A small spectrogram VAE, trained from scratch: encoder activation gelu.
Rows from block 3 of the encoder, named by matrix and row number. Rows with one number belong to one neuron. Each number is 500 + 25 x the weight over its row's rms, rounded and kept within 0 to 999. All counts start at 0. Numbers have three digits each. After the name is the row's rms in percent of the matrix's.
# fc1: MLP up (encoder.blocks.3.mlp.fc1.weight, 576x192), inputs 64-127
# fc2: MLP down (encoder.blocks.3.mlp.fc2.weight, 192x576, transposed), outputs 64-127
fc1.3 115:482531516538490520501509487466493516487520469504542521506494503484486512512476497486513488472512526476497540501461492520521482504467519511523530474489497488505503494508497500458497522452525461
fc1.4 097:522460544478509500519507509473484490515487513491486507507524515522467483497485485516532504518484507490500511533529501487518521503520469524534449504517481533491471498490486435521468482464473524
fc1.5 106:544543470543497509557469521482512474511512494514508530540504529500496519490502513460487551548428524494512484506505514519519484485459550486522484491520501491528511512486476473489464500471508492
fc1.6 101:476517549489523539491499519533532514514506531498494474519524489473489498515459535492485492508471495515498509511520525505507492499450497509487509492509519535524524507498451492485499502483480507
fc1.7 121:487505478481519528473447479505483508473531515461486511497519480503436534492475468465515469529492538458500483526519510519493480509532485476528485506543512501516511492505438528510476475510491446
fc1.8 117:529482512499490478492511521505479483482501463484493550501425529530513496516530513440503480495504486510514529483477506463527508516521509535514466518450484445480520481545569457500493482482544456
fc1.9 104:522540517541493495508469522497507540534483503518473527522493497474499478465506539463513519517548500506459493460451505481503507525504502484525501496515461508522531552469484498515489516486519486
fc1.10 083:525499488501519461509537497452479505519534501519479540507464496524503480489563497511460497499515499488488481528551519519531572536484454476564477509459526537513476540519511515489533506498513482
fc1.11 072:518491510508455487484483489508515501483514499514536499477441519496545523525523472473494523501508524501534450523492518519482451503517514519514501471471519461496486516528537539479476472499514504
fc1.12 094:529495498487474477470500472513489565508504504495509506511542462512531482533478487516466491476512473508502545514476471452484476496487457502529516524520546502446487484489458499520483497535510495
fc1.13 089:488491510453522485512536500528501488529501519501488542488485490493496517515510551584545498491508540478522478490460495494471503521481475515482504535515482452511460519532497497532507476496516530
fc1.14 091:529462501466483495521495473528485519492534515493513498518526518470530527481471473531507493502484525490507501438501487496465464529478519477462422528504510480460490443487516495537528526522501532
fc1.15 102:522489508538542520501545432514491469512482497495476472466515541477501519445488502506502516480546528482537506477491506516533457514511529505527489505469483481492508468512566444522481488477515530
fc1.16 089:507502484498544479530527455454524564473521524489456489470543511488472489491502497480523481508499495551541495473483529486502517479505513494507535480520519528515524494486454480499506503461505512
fc1.17 060:529497528488571522523488508486471456504482519516480487474528496537502511505502457484466533512520513535512510467446525508508469454513513488502481462518519552542513539511500561472485491493527514
fc1.18 092:490510515469510454505496528509494500502520485463515460466449511536449509507470467515509491526470502521488478490516473480497516518436461533493518467538472509517529526543498511458531478495498492
fc1.19 064:474510496526510476504515524531476502511515501519445520516486501481486514470518511454513492473462460467481483504491531500507511471481490476475496529520470491525482540477522477503479505489473490
fc1.20 158:528516501517460522502494521494487475510510495507448494531505512543492523530510491476497541492479513466523480471467502506489492510461480493494551546482476496514573539481465552575467520522509503
fc1.21 095:485474506472521500464531531492474479511474526520528525495532463530515529451533512476477512491538474499485517489480526523499566506522464497479489509481475483518455507476443486495501478482447555
fc1.22 084:465503519500492505529510490483505468507491479489522517560430497427503529528523513518490501505471519461520504533510503490516492499481524492517489481486488471511531549519526555465487509520466520
fc1.23 102:455523508505477490476497541459543495495472499503532477506531519539497472461475549507506488505510529474473493534530543479488484487479476507463453519528495525544534498479449509553520516511495520
fc1.24 071:480466487500495488515498487528526473493530484497470488540444502490507523481454498493541543486522526500458478493494495498504495507528534495518521476518506560530512492514521468512522507470507517
fc1.25 113:505498500516485511495471560517492475503502516521542486521500517437463468473533483484464490476531491463482486509516513497480513457523465493526508477509502522533475511506485509503478542478497502
fc1.26 082:533486500505482492505492472470511459488536502505479496518547510527481504477482503487524510506489507490486523472490537498447503525449533518482483493481498506446487478516538494484523522467474470
fc1.27 119:482461493506517475507490509465501495520495480466467492492451482444493530556513508495496470505509543557480514465480501542506511515520539495485481495509485505489522516531521513520483446500502488
fc1.28 091:489516491486463507482507561478515488501501524519472507540477481522479511507459483493509479495490479486523514514482540548499524460457541497530524491474505496487459517519459508530510477506477516
fc1.29 104:491496520456523500496501490484471537501525502515478500506500494494517428486493502526502509514512468504506537485501551503538545476495485488492524482477501480490484529483469549498514512483455505
fc1.30 110:484505546490498524516522511554483496551493472526493513489498511459462517503460506509497506516488477539523470545516455487552478491489444493494491497473531516525488548492510488491500497469508518
fc1.31 080:503492528510510507520488519456498514480479483472529499480542478517543497494561457494490521485503512534495505518484522535527485512477460464479484474501497462524461550460462512504493536515479505
fc1.32 102:444492482502528479503472508540499520483505485486497519478485494511503476506515530457486504467448497473502564479485468554556513490493513492499564494486501529509510446534506529478514492526495482
fc1.33 091:484531509510522517499494483469494526477481497476505503470519498441475477501472499501503476511461534499462488515514507532500469506506494513491461519559504498500477498460479506492497514512495493
fc1.34 100:496491529480524507506522516513503529500497508482482513484513504554490515490486547512488488478530510522485473508490511511462490517536517531523473512452450554515523505419461532441486543511477499
fc1.35 077:525527467478483511518507498476499507521499508543500485485526510471550463524512498486502497535491531502478498543504516487468459469481559527542451501492497536504501473527501444504493512482482488
fc1.36 083:516468503495482517518558512469515474485474519467487489506457503501549514485498458527486527531492478484525492475497540567528489517554483501486491476472524485476480489480515544455512503521529472
fc1.37 106:490526508504478494459483515534484498488492507519484467508516540519473502498541506485510499455493467500501484458529502547507509463503479532555470511509510519528515519515536521466500486462485452
fc1.38 097:457494514455510517511487525514492530484544486488514483528433491538508508492470463467488437471480513492493488517492493485499440507434502508481504489507502524526507481497483453515500510493477527
fc1.39 076:527512464548508516544505492531489485506490519559550502508464480519528528553493529552480465511478474503454533491496525481544463521521450512513494467500491495516487441469497510491486520496492518
fc1.40 096:500496496507534497497472473505492517512511533519487506558486497511509462458498516505487482521480490483455507515491545479515481445519493511525525485470503491474499503528504530524499519477498512
fc1.41 101:523490562500494501518537498472506567481545488508549454482508464485492485486488483476465509467497522489472458490450473469514500509479517481464524528490495557510469481463514448486467490513503502
fc1.42 094:494499493492522502537492528517511488525504466525515507495483527476492486512495538479489507524485516464500495509475541481464496503472480477513564525498524515494539497463501453522534519528463535
fc1.43 099:527499535501470485479522502487488495525474485489555515500501479508522497565530497516529531467522455516469509482486516532478477517520506523509509519509491478491498512516519487533510482498475494
fc1.44 097:495515501500472476515491493474483493512480508547499540504450485485494511491500452473499468439526480495495502462494534487477460484484492498500536567524482458497472486541528557505466486472475509
fc1.45 091:486537513480520517505504516507464485483482528467528529522539512475509543529481511520535496511530528518478511458484481531474490540552488498483477495505499481513473570507479498533491538496487497
fc1.46 086:499520513490525504501503463497489482524488565452488486530501531434467478478447469532508528535528507462485532470520467467503460487525517501488442505538509510472468502483505515521491496480503515
fc1.47 094:512502490493507492472521512496462515465510514513511481525458521505532482527511505496527478460509541480500504475516495501513485497506459535481502482494529510476483507513496481503541526523518513
fc1.48 109:496469545495487494526492552527527462470499495520501450475533500529511435537476518492524476466440520488531515502449509475492508502446508503441474528491476542491527532476454489466494490526491488
fc1.49 109:456477501499492524486549517537517481479526474515503484526487536526492546494472533519472524505467493469478488505497496522467521491537499487530491473460546486510524500506532549525476500496492517
fc1.50 105:456527512538501451491524515443483513462480515505489494497466551491509474506523491506512499498474502481510503490508472443512540514496494547502537533436519505475495439516571464469524526504503533
fc1.51 098:539518493536501494508509472506496518535483457494509518511437513498490431466522518493531463459506518539559481496468486502508512491496486442515489497471509479501547526532533507499477455524534508
fc1.52 076:488487444481491535500523514502494474515522520477496533501515444509525490489503515508484533526496480475495482483526503499490529515490500546497478509534433545462512505464528502530522465536466557
fc1.53 076:490490495483530497486464473525513556482513483499538518494517475520462502487499514522508518498495493481473516505541554493454487436443509513493522490491521500493480497495479512545475509509447528
fc1.54 101:458483487465504512516460495490488494506475493508479520495473464486461491460501512484480514509496553515484508482514523516503447457533488499450488478557535486461473497539500491470481447506454496
fc1.55 109:457530521483478511565519472492511495517503499503515498456503511485519516500457515502520509528531480589497532497516518512556519508557516451486481463522509476469496485529490474483519445502495513
fc1.56 111:511525485496493505525483495506492491496493469538474445518522462474521497540474503530517481511497519526516521471531456472490465493478546530469484508529487507490474500486526486514538515505452520
fc1.57 105:508505476525511490520487492502542445500533527517506496475495459500435508512489460532522478549519498492479496505552517465498476511500480498471497496530530486527501510475498510523472518531527488
fc1.58 088:501474455530508466521427505503508515557488484510539557511531476489493530488496453501475536497496498510514526519500509498533486497484494485525534502544523497507485486504543500452466535537499481
fc1.59 058:521533472515552468479475485478507512522510514510499471522505504452527480522467492512499493500469510527494477506509468487506503512487507536509568478523509520488500458546505461477482517509518496
fc1.60 117:496458509498499501521512527472492505497512483516508538512466484491502494569480482488479505495505483481484542542474484480484531520482504482496501524469527471528508502506554519468493491477500553
fc1.61 092:497471520481474503465487528505450435535445497479470495480503442500503441469525526505480495536497507506456487535492519469531530522515488468520492521533499535430518485477491499530485490507494499
fc1.62 108:499464535502467490523503511492532514515526493487527480500525509486463510487523502509487470499527511510502499521509468511484505550491483513503534528510494496492495486495422506491495506498508484
fc1.63 101:479493497498466449464531502483505503501500493492496519493494553527505518456524520454489527506530473562526458458535515544471522494474485514483533551507507498465495526467480476493489500512507457
fc1.64 074:458491536522497483494498490498531485471546520473494503513510472498490524460487500508473507492508538521545534487521495461505496501554538494527473480529484490518519481530524488510526516479512494
fc1.65 087:517471503572512510528510463486476506506472500502511452518540511519475466452476473507503516489508479528501483497514529514506515483492538493497501461493503491543429507469532507488520481453520463
fc1.66 123:520507503487538497477489516487487466521486466544588505534482467496495475518484506493475493450511496473503489508492534519488473489522498506507489517481503491527475519559537530539515519497444487
fc1.67 097:617525514520504510502531543475519485500458551494537486509501501477464493494483478506538514495481545475471478502483522498542543484564526500533540508485493508500481518472489495498477513488515489
fc1.68 090:466485501508481520535477493483490484475500513511492530508428514502509539500440479467487510531502486491491472446513478462460518439537487478494445458507514470520488503469493510445505489536512500
fc1.69 108:498479500489499524512502536488513527524479516501491483466439467483528481504539484494496496495505488473494486464509454507498538496493507489530488468479503494535506512511505505509491490534488527
fc1.70 090:504497486500472478508494569511528466491486474487483511521533513459527476494517479491509474534545467517518493506541501446500481471492497490468552478520477485477513506478486480508507500442508494
fc1.71 074:510474502518497517470460508498515495482524532473494487517524474500494565511504527534526513490488490465524479506494556465478488460491569542488537486505542530490507488462559491486486484520500474
fc1.72 099:468490471534500483495466482501514468506526506520473565488435487479471502500532455505493510498520518536503490489501484487476467500499488496499553489455531438500478490486547527488512530476470495
fc1.73 117:465432515521515514497491500460540495522505532549547509488453529525491489490543490492522506479489516462544491501514470468465492527496468493494553526482508498503464500465510533472545472489489511
fc1.74 091:504493532485485530509487531530469464480502560493511517518472490461533464474473504486484499496451568470516513510490498505477508504489494551505436531541533498514486474496540490478507463519505518
fc1.75 101:531474511467443526526494485512490487553458475452523502467453500452507486490531484507486507521507524494457507477491492456492518515498480504533481488462459496500478502495465501487519493525493453
fc1.76 099:519511493500510498517455520453479511494480552440535499515504466532492511467454419490492528475472490471499530482508529494527516484487524467509505504519497469486506510488476521507514529507536495
fc1.77 092:513506494475475450480483535489489561390502516501526495503431488501494468472529508458477490500497477467478508522503506488534492539478499505487528514471512497458496467552526504498489505528517541
fc1.78 087:499502502469505464495479513505481494468512503508511488518473476477518476498445493511481481499442529510498482501496530470481493504518493476488517520519496509477483459420457551506496538488504515
fc1.79 111:502510513521479477521519460524522510511519499507483450508492492451527510542503462449516545501494481524504533507481490525521472501484536458476487501527490538498521482453475462482511514506514462
fc1.80 105:490564543485495471533512497508483460500507471505535510541498511527487509495438527485525499503512478501523509538472462488512499469482445495481485504516526513525524473528524476493542422527496490
fc1.81 098:543487505498522526536486496463504509500540546486499512484513467531505501496519452482532508536491458536498554466488484511481484566456534478522540504514502516495496465475494434468496518487514465
fc1.82 112:557523492490514509484537466480513528485490495495482501492526435517488547503557475468499486503502572491499522490471478503502544506474495507474476470503490510464523516484525496459519530504486524
fc1.83 129:430505460471539520530495457490511509492519510461501526513501467490477486526511458485519469517530481483473490532484508521481497522488482519542547497486502496484450491558531474527531468479524497
fc1.84 105:558453545518502525496486488484499526543510479498512491503489514495514531463503528501524527494525492518493474514498483495474527484496522501537469488509507488500499521511456504545496493534483517
fc1.85 103:496492448483522499509465502513503518526463495477510476489503522472494431512515469521434471504462494530479536554552518506516529498478537477458455491511482456518491529511546491519532468497514453
fc1.86 109:459507519502525508500506503484472504548494480467489540448458515530513459561517450507501489540546479533473494498487479501515492535534489519498495518492523478521488502499504530533518479502485473
fc1.87 098:545510488487483433491534486485478473489482482497492479498494514493488506490529479485478537516502501521490533499497504509506513501504525513495461479475538493494489498475449491523510487468460462
fc1.88 080:501493496535518478492534528471510513518499473514526512508540508525501450523496506530477459502455480521511479522518552463509483515507450523489462548540480449508504486517449501540516529469481479
fc1.89 078:519521504520534488504500535503553446505470474505513495499474465510476506497538544503511516527523487513485525481459512502505506505500459507495516511494492483523500486494427524523501511473432523
fc1.90 102:531497531522509512497486499460499478497457499482536496532525475485497529527544508486522490482443485503531494494470483519488440508471528473495471465468495490499496465464471491573489527530511520
fc1.91 099:528490501478518501489478515518534482512508503512483471554509475537456478515493480456509539491524482559488527523538504514483480533521480515501522524495509519463512511541469521494487498553504467
fc1.92 100:575510479466498493494524476471516512521540488554488505491515499469485502409475499500490545489507491483513474500508518476493512487492475484486473538570527506507470518461515524483465527525524525
fc1.93 121:458490472481496524498499482556530456522496542488522524455580500493488452507447463511484474502498476473514497484510525518535497487502480497519485501504495492528509512529502475498513518507545501
fc1.94 096:476520516510487530506480465535500527496508501471485488479520495517477503448452524472501495473487526436489488501524496540467483524526481475513482538455487496451449515500483493475488488499475502
fc1.95 113:497495471506480491512486487509488492480507490474506486515550480491483502505521461547517496508491532504540480488493516480546490501402540492543531476491474515542520514499496489552521489497468515
fc1.96 100:464523529486479469502534474494496484535482512501474544457482493506496484486486511511502509521535498534455470495527482498552531484545472497493558556511510510531494517499498521486500487507507507
fc1.97 110:543494482523554501503472500537464535482498511527492499472493453523523514492436449474511484517493507468526477524472476526502519522474528483543465507516490506487554459477508545498495460531498471
fc1.98 101:510499521492482541516534516508519526505477501486503495497476520508486461434519483531448463473522528546472501503466494519514494463516506535501464479510500492491512527507467575529512512549539457
fc1.99 115:474465527484531447478534467515454472518524525507510494517465541522482454550483532478532534511555543471473518516535529464509515524529499460489494491523446487495512492576517489518480503497523499
fc1.100 107:499515477483512491499562490469525513556540534515489476472503487506491523509511491477543520512518512507486481482522453504487472535521532488540536453510466456516511495461439494542478533503543499
fc2.3 109:521500462478504504513485520514499470531492501502449442535565513509499458491517491544487522504485509513522511497538503459461507489536474511488467515516520535493475552487494507531468515524503466
fc2.4 092:555507474526494485492486505530556512513524484510540502515488508474519507551496517490483520494456505523518455486491462499493480513484500432468543454453489485498499509525535549505508519512519460
fc2.5 101:474464519506505484470483475513455520538467495475533450482484522523476447475518488500501470486530473471485519439527492538525487459554504491516515445479522497477515502512468470481529489536485521
fc2.6 103:527537522507465503528510537474493510475489473482505491467500492495530529515503473562498485473502474501498495483470485508444505499546490504530513492507472515488463535522539478496479453480523500
fc2.7 108:487492514495487480506511484505525516531497522541510491481508455515513488505539528523463530507460552509507542494508509494547532509528493502452474486489483516504419530517503469523479507506513486
fc2.8 119:484505498493487556498496495467506498468502489502480494499479521494505474470480493499511515487508516513472475514510487483436444504518553499487505511511472520505451459521501541489492486506490512
fc2.9 105:476484477499515516476566495477487492503499506493518465481500478492499520470465474531482515486492567497532523518546474520528473526512478559488508508485537485465503477508489470449506495530479485
fc2.10 081:491481519499484525500484481500514528483490499497471515514545473473506489475482522493472507476506510533515460491480487521516476518524483498438505471518484522492487501529511503522506509516516487
fc2.11 077:471471494459493505532503484474484461463510519477521504511504513527487480510498491503526464530488461504480502511482525510525494499523532482469446510506516530519494457492489506505512521552497555
fc2.12 094:498482494515484499519486523449497458509516506478500498465490461555463526488525536521541535527491514498544473494517528491528522491527534488496442496495501473495478502520492500517506485475473518
fc2.13 086:506500473516464520506477484498457505504531505516489487508505498490498495535486521470465447488516470541481522496518468467483514540549538525538528504496540514511504488461479517450526522532457472
fc2.14 099:485533485500511469493459495473527476475458491522471537476517480530476477536518521440517484494494465514484501534494521489518501498532498569551508496468491496548541489479439459496491512475437500
fc2.15 108:511526474441473509510462504511516497495499497484523517518468470509488517524478493507456526472506474488503485519487516491492505474418448494476465515502536498506513494499500551522496508492503480
fc2.16 091:504502534500527547521485501497459463494500495508534489488474499515502527492483511524516485519505503526440535511471477481482490508497468482480465458492503511554495522458551553523551467514469475
fc2.17 066:492481530466488494523453506542543534500520514506518532495466512472505469486446487548538513485492486481483524511510501498530533511486499488466546524494511520493516536523489506494504474527468496
fc2.18 094:481488506571504513545468499497477530486517484532481543486493497487529477518541523469518502534499515517470515488500483543492517495557518471442510508502517506506490466458499465526492548502492498
fc2.19 065:519519502493484494526522517502517453527475485465570450527551538490497516540496484527449500529477489507502547492506453514504516538502471530519476467491520513543484497512479540533523448520490487
fc2.20 149:468444495521505498471498492456505524516509553478497496555471488484505527515530506482478516506509531475505466498486465501500504504493484497492504495450477481515548519507488542500416493505436505
fc2.21 097:470475487503500523514505518503466511507509502481492530485499489488490609520487498502538464480557523516458478518562511508475474527497468488434496445478465480498522494514492522496457525492494520
fc2.22 079:494497466472524483495481528498532496481498483542470539498535521541481486515493547531546480457508470520509504497460519512476485536539528500526528509485501520522444488457495490518513498513508486
fc2.23 094:500497534508515458514497499529470489513488495540520540461492465513522501549501450481516506496463465525516540464497521487491518481515513487504526491488478510478495520477517487441495498514513502
fc2.24 075:454511509490514509527462517505488492557483533554532528464517511516494524512487510521489477515501498432502518490454529527470482474456532501523506488472493481508544508485513508486485523526478474
fc2.25 107:528480506502539475504528476464500503535475531479503482446502471528548513544478462507581521519505526535473539459480485507493491520483481536481511518473478500459513468481505485487524455515495517
fc2.26 089:491507494486507514492462520513500507455490515498503505487522466518539501521504513476517486493523523485528525521537486460559486506536493489517464491497520487509499508491459465541479457474488486
fc2.27 112:507500505506490549504518511513504489470504489534498514500479503539483487452472461547456535473495468475534491578515520491485506513478455537521516489513480507519492501468502480539502529515468540
fc2.28 104:534493500484489473522524487514487514475508523483546464447480496495475487514551485528486530521482494466452516492478505517492504527507491515482524533513474472537503476510462521470498501475552482
fc2.29 092:445549492524475492464520516524519502479474473496529522517502493491449517497514496509484508472492532501517492521511501530477474506507481510508484528557486463510497513512550436520492494502530513
fc2.30 104:471493456526472504504503484481526499467501490438500489486482474555563471494534456508507455507577515467488499459519528490485530508481510500531511483568442499495505503510512493499511515544478501
fc2.31 081:498517503509536496478451490506485479511513503525474482497519555480420496516467490474536512492489460473497509504497526524508486496539483526501509519490490511477489454546511490526504481491501484
fc2.32 099:462493514511458510509528521531504493515439508524511469513503478487492519513508480514479500514511505532520473543517500493479510491474449485499450502518462465499520520502495476520485536482464486
fc2.33 087:472481509503482512546495512503519481478498488509482509543478436509553517500499481489521519528501502506484499500505495503549490488507532470524552484462519508491503501481531491525508506541479546
fc2.34 107:518510491499446503508485500524487477516505490536533526491509481495515502507513441502511480487467502503483518534515473486545532499458501532475500498554495485516450518533490448502507453480506490
fc2.35 080:525504475492537489554494502506495472523498490496502480497545437557444515502499492476506436516474490475497515483458468486521524487465521510526526517519511508490514525509485518548491492509489528
fc2.36 092:492477501477563535484472492540493520438508520479514538545520534506489486497486513522509499469485534474529496479570518515452458498472489478499500509526486460484486511527528515521488504521483564
fc2.37 109:474496491503492506516506443489516498533485484499526531474504476532492508479468487526466480480515544488501527513492491553491485500459514468466481553497483512471533484442498496527502534509520538
fc2.38 113:499485518543465517514482482530504515486512500527504497497539489497477479506536462550531538525513504506502499534520502489494564528575502470512471521500501509490494521501539537482483463486501487
fc2.39 074:516543554528483493467498475495480539526554500494445492511461515516479455473456451512531503510547508485531499505458467482464497540496493489507478490528525526445500500549511501493487519518511477
fc2.40 092:496500451497476536505537499502528479477480469525533498465511506524457469464548501533519498507475486496514492542505485506458537491469521488489488528501490500495525481484498516484495490519493484
fc2.41 107:517513443491494488500500491497502442545468536488435539525508470536539521503507542490530492536503474507487485500513485467466452527508513531519486525545573486487504464500478516494525515461449500
fc2.42 083:485476502491453508488492492513518554519503521470491545477513474516517498542527476534523481522489492525536515500490509517503508521472566499524447490513538487533470481529528545468445467456501470
fc2.43 092:523505493488535536478476511498487486499496500504461500508468524522504452447493502485466496512502522479545498532529471497509527473477479469479507507526527490466520480467500490487491531501532499
fc2.44 095:492463530479553490470531513517480503491461486493472494475509506508552462490496499515541545516495482511468476509512492503480503483530511508471471465532557510472519465465525448490537484465495515
fc2.45 086:455502462478487476509526510519504505481512483517510467449466468499482506515566501487529462498481469472498513523515487514494493469462532504518558495495487482496521479526483487451496498486511499
fc2.46 097:522482446462515484516504540494466520500471488509497501448483491530525496537515524472451467482517525511521473500556521523530513481458434477480545485465531463548503476504490467497500472492504493
fc2.47 103:478498506463477472468536482538486484529468507467477501469511533489487507459481456553491513493467501515449536504493480521484471463499533497490549460515527526516504465503506495507460501537461508
fc2.48 108:450516484491484530478508467496480492513486501483522550473493489501488519500529486509472463544516502484507511514500475473476528539549530436532536528527492466520475506504514472540498499488495493
fc2.49 111:527503499488506524501485496485475491498489503521516528478481450509547482516514491511503485493537507516513492524513472488545488489464545521468522513561432499472456517475496482454487510489510518
fc2.50 110:500482504504526527488482485537503486486570488501525534484504477477537482557470471506530498476537492554503513511530541492506489489488515484510512526513496478493480497488494527529492522488460501
fc2.51 101:513510489491506526478491505487511523511510522486503451477514469503501495475465477513477553540515472463473537517532508505513460503492444548491516482555479474489392481453496488465515544486499478
fc2.52 076:514503506494544485521495511520491533493470506525465469534503538490481499523490509483519425491517515494535504526521467503515520518495517494504532483485520506531505504470477466486496489496523464
fc2.53 084:551506482482474498475522522444472465501486531487477492475485478461490518498485480455489471533504511532483494514481485496501519525549492507536513540497498477486496510482484535449500515469477490
fc2.54 110:523518504546487509500549517483505508482504472512507459493520512514509479497470510480513511510458431493509477501497473539517498519465506540545494511457485458503535505434520514524540524463518499
fc2.55 106:491464521546505499515468526491513532482510502509507494508463516484497528487519487483467510522490518444467478467507460502466493496463498530491522529480472523527533504475476485535479565538472474
fc2.56 100:536506501466508567483517483490512538520520497453495559477477524539477460481520505479466501508485492512478508539488527536536513532523469467542527494459515547505488533489496471482484478510490512
fc2.57 092:511526472505481522501507502533499510504519551510520535495532509501544482508527482498501498481522477466469494500484457527491537495541486501495561480427512481494501488502539478478524516504534485
fc2.58 097:521515520486483499508507527511542488466509497490510516490524477443471459525498473454514514556463469470496510449547475573531510469528534519482471476461502497514456550490474532480508504486487509
fc2.59 071:531493496470475489509475511515512508494475474463486519481501467489509519494542484513508553533534506512519499446498493486465499516472514491496554521443542511510484520494447545509524538489513500
fc2.60 149:493521514502527535491479470523520494481495499453532503480484474493472483421524495514509512483512505503512479501497522523511474500518509533527503519502494502511492530501486495525482491463482467
fc2.61 089:429489468483504478544526484502515545484546504507526520467555508499490475516500451513554515477504503432536509505505537499461502502467504551451491484497512487545484536497486498496486513498492497
fc2.62 114:517512509502507485447532444487485472508504499538466461503536526497490479494505473512472520495480512508507498520495521483479491466546479502499518499511514530498507519506497499520437512500534512
fc2.63 097:508514516506526476537475499507512510507477518498493461490479500508491496535472531498506473511489517433478548510476482511486485497487460522531493511484497480571533498492468483515514501480525526
fc2.64 074:518519501481514462505465528474486479497471512527511524462458531448485513560513557476508480529520472484483522513502480525495533525466489503539492512441525513480542531529452509500468490525489443
fc2.65 090:488495534470479506529522521483504503496523475462455528525528498476537525532530522507498491504494496499485521513489450506478513509510512480481442511481492500500560504543509499552496531512511509
fc2.66 137:502494493519460516516500493475488526499567475461471490450530508505464467466511522497526518513483516525517508484483481513524507519505504509470478458483476470480521480486493454469495521514528500
fc2.67 095:481490496493492505490508478453502485539502498427508529473504503495493497412526489487470505552535480476520501511485453456487503526508498462465509480478519520479495486525498495512501495497470475
fc2.68 093:494497479496528485474492503554574548485493504482471516442497520504496478520503502474513476484513463480514463497484531512511467511521496522533540502491469491500561455502497519507473451504498485
fc2.69 103:503505510517462477487527446489494513512498486482459499535496489494473536495485519486480508525479532529525488546493490503509490486517510488494524546504561535440474504469479517512509505487494464
fc2.70 091:471504525512511518505512497490460532476499503483502509528518518533503553501513531500491515507459479449492534508474512488541480473479476465537520500431493539516509485561525508506502509515519547
fc2.71 072:486548535451508475527536477510477457522475493542513497459547532509491525535504530479476431496531495500509502494522489467476513531487539467497483464517467542534503528530513453482500507473519489
fc2.72 105:481511502487482492481526525465508492481463509487534492523513489500554457513469509469518513448492452515477491483530474480513480516494521540524490525458512500492538513504506473520524447501472457
fc2.73 107:482545503509505470487484471551459518517511477459453488491531485475499480511446505490455490512527484469470509499490559482539496497502504491470470511552532474478496501507491461529471555479499503
fc2.74 087:519468514511537507497473480540529512522516488466457451459535508516453487524536482484502497508538454526452493471503525492509523498506502458487519478522533468509495482511498536503494558493495491
fc2.75 116:473548514531535447454524507510494466481539551528497497540467501519471495482513469495476482467519469530561487514469503496477508478515531473484504510518489532513508504508506482523500508514526540
fc2.76 108:488470526506485491507507493472485476491503506540474498489505484509465503578533540488545436475504493537523444510478480515467502491484507515497475525481510500525501496509500490516519496505460467
fc2.77 087:438550527499511530503491464458500523504484553482461486473507485494533503541525463517490518476492496535494501497488508538474486499498534478505483503484509554491488447465511516521543490509535507
fc2.78 091:490472528528475501517498517473549452481481500490473495486515487471486538506533496440503471493514466501490479524510470516521484510517503510439494519503498498517486496522469484486486499502470492
fc2.79 113:546516522492497512529474537450470492497458528508500542495470517556485504491509512545453478475434488466489484494519488490468513517521505527506498504494535489514478536546503527531480498493504479
fc2.80 097:520450482512522523525552486462511510476468533508457490446543478465505467481502507489509478474488524501498542475549505490516502485514534474519535470488455500457508507510525537540518534499478496
fc2.81 099:473532482472482501472502496523487512516484507518505491498438537471491500502494521488506465523490505470479482490468521504505530491547478492479463475481544498488548542506525522565470468498503496
fc2.82 111:559478547535495487485461518482493493505497484502501502511503536508512470497446492509497522493493468503466482490519522486499429462479460501525511523488521531525477497525465508519489487522497461
fc2.83 128:460500500526487478487503506508514520521477485526471496480501530502524507477485498478477526488482511500518498460550499508507441423505495499468483514517467538518538477460518495460465504481504495
fc2.84 107:494519497498504517506485484491523483511506492487461481515483522509479466509496489479472480556493533512508525486514508522535470503487487469477495522518506478515524511483488507493534514473517499
fc2.85 101:464518528523462484505536505489518507507508483533511513506501490496504509487502550495549534485512493449512490510470485524519500500503446495505535446491502526511509487498519511510475510516470542
fc2.86 118:483489487525500520505494482488488474473502499529497474499492520519498483495476508478485505469465499465513511457521512530446546488500502484467527494517457495483502526474513471500489526499510524
fc2.87 107:538511519506505481513499478500569508514467516490530544515494486471506503484508494502492511463517486452457464516487521461531475528505484467500536509543488510517480511505534496482512550506505489
fc2.88 077:529475534545518561514440493502484518500537504526505503468457490475503480475540537467496547487500495509495491453508464500503522494507513495517489495466498528491536471458528493489497493465509531
fc2.89 090:513504546553456508502482515480485520529514519488462479496483502504504525498513492517498498515524479510492448488455502500478497519459463529433478471528466488517512474521520501484481543483511504
fc2.90 102:512515482465479540537489525471556513525513513528508496525496561515508477475460472464509467511530484547455524547539520471542485486492498480486497551546488486509481495483524498451497534553523531
fc2.91 089:476485500515487506489550526513451513519501514459503546541537473484472506494535510505524525466488543446533472481493474481469501472491496505452516494500426470495478518498514475533498499477506536
fc2.92 095:530499510515524497463516482523498481502473511435527445497514479515509527545512475496480480518522515523479511465491502507494485480523498500500503492425510461472530476505469489487531485452504491
fc2.93 121:475486483510501479545488485488509525471522523550530551495475476461495491508501529461512514522485513537490548517499461504476506481473501456466517493457501489481503497475577528487480526493454517
fc2.94 103:503489490530493492508520524493501490473482507503550504507519496466529509538497516501497490502513520546510480518469495488493475517510489540481517503503532536504502495476472489527498483471522518
fc2.95 098:503485522519510528493524489452516487506534489495448456496441505541539547498499520490492473520520494460480454503482515547461530469490503480509485526509514502474509505468487546491509548491459473
fc2.96 095:466477507485525496486490536507491539468518497488533448497496509472498525514525547521524495490458517494553515467491498512461490487492520515519471517456518475448509492539538511507509513494500498
fc2.97 105:510479530443458516523551469499522490525504528502494471526493552508483509529544507512483519520539480512495514434507458479513497528533493490446514469507532514476464581498488447476474499469501515
fc2.98 092:504491513492519412485499528511466470501498502494460474470511461488502511535478517457557520502496491474548483499539484505507486485493481474523543539510526531491487469503500438529496446455510515
fc2.99 113:456491488531493462484483520460507508527489480507486474516481491458521461480517491482487505486474482550504510533465511513501510505491502499488496516491528537462500507489503535496547504480443470
fc2.100 096:524467518502481529481497499580454494406465481537507449500504548495506511467523510501566506492477515510491528516522564503511482473494501498489510496534500528460487486503536463490489505490496486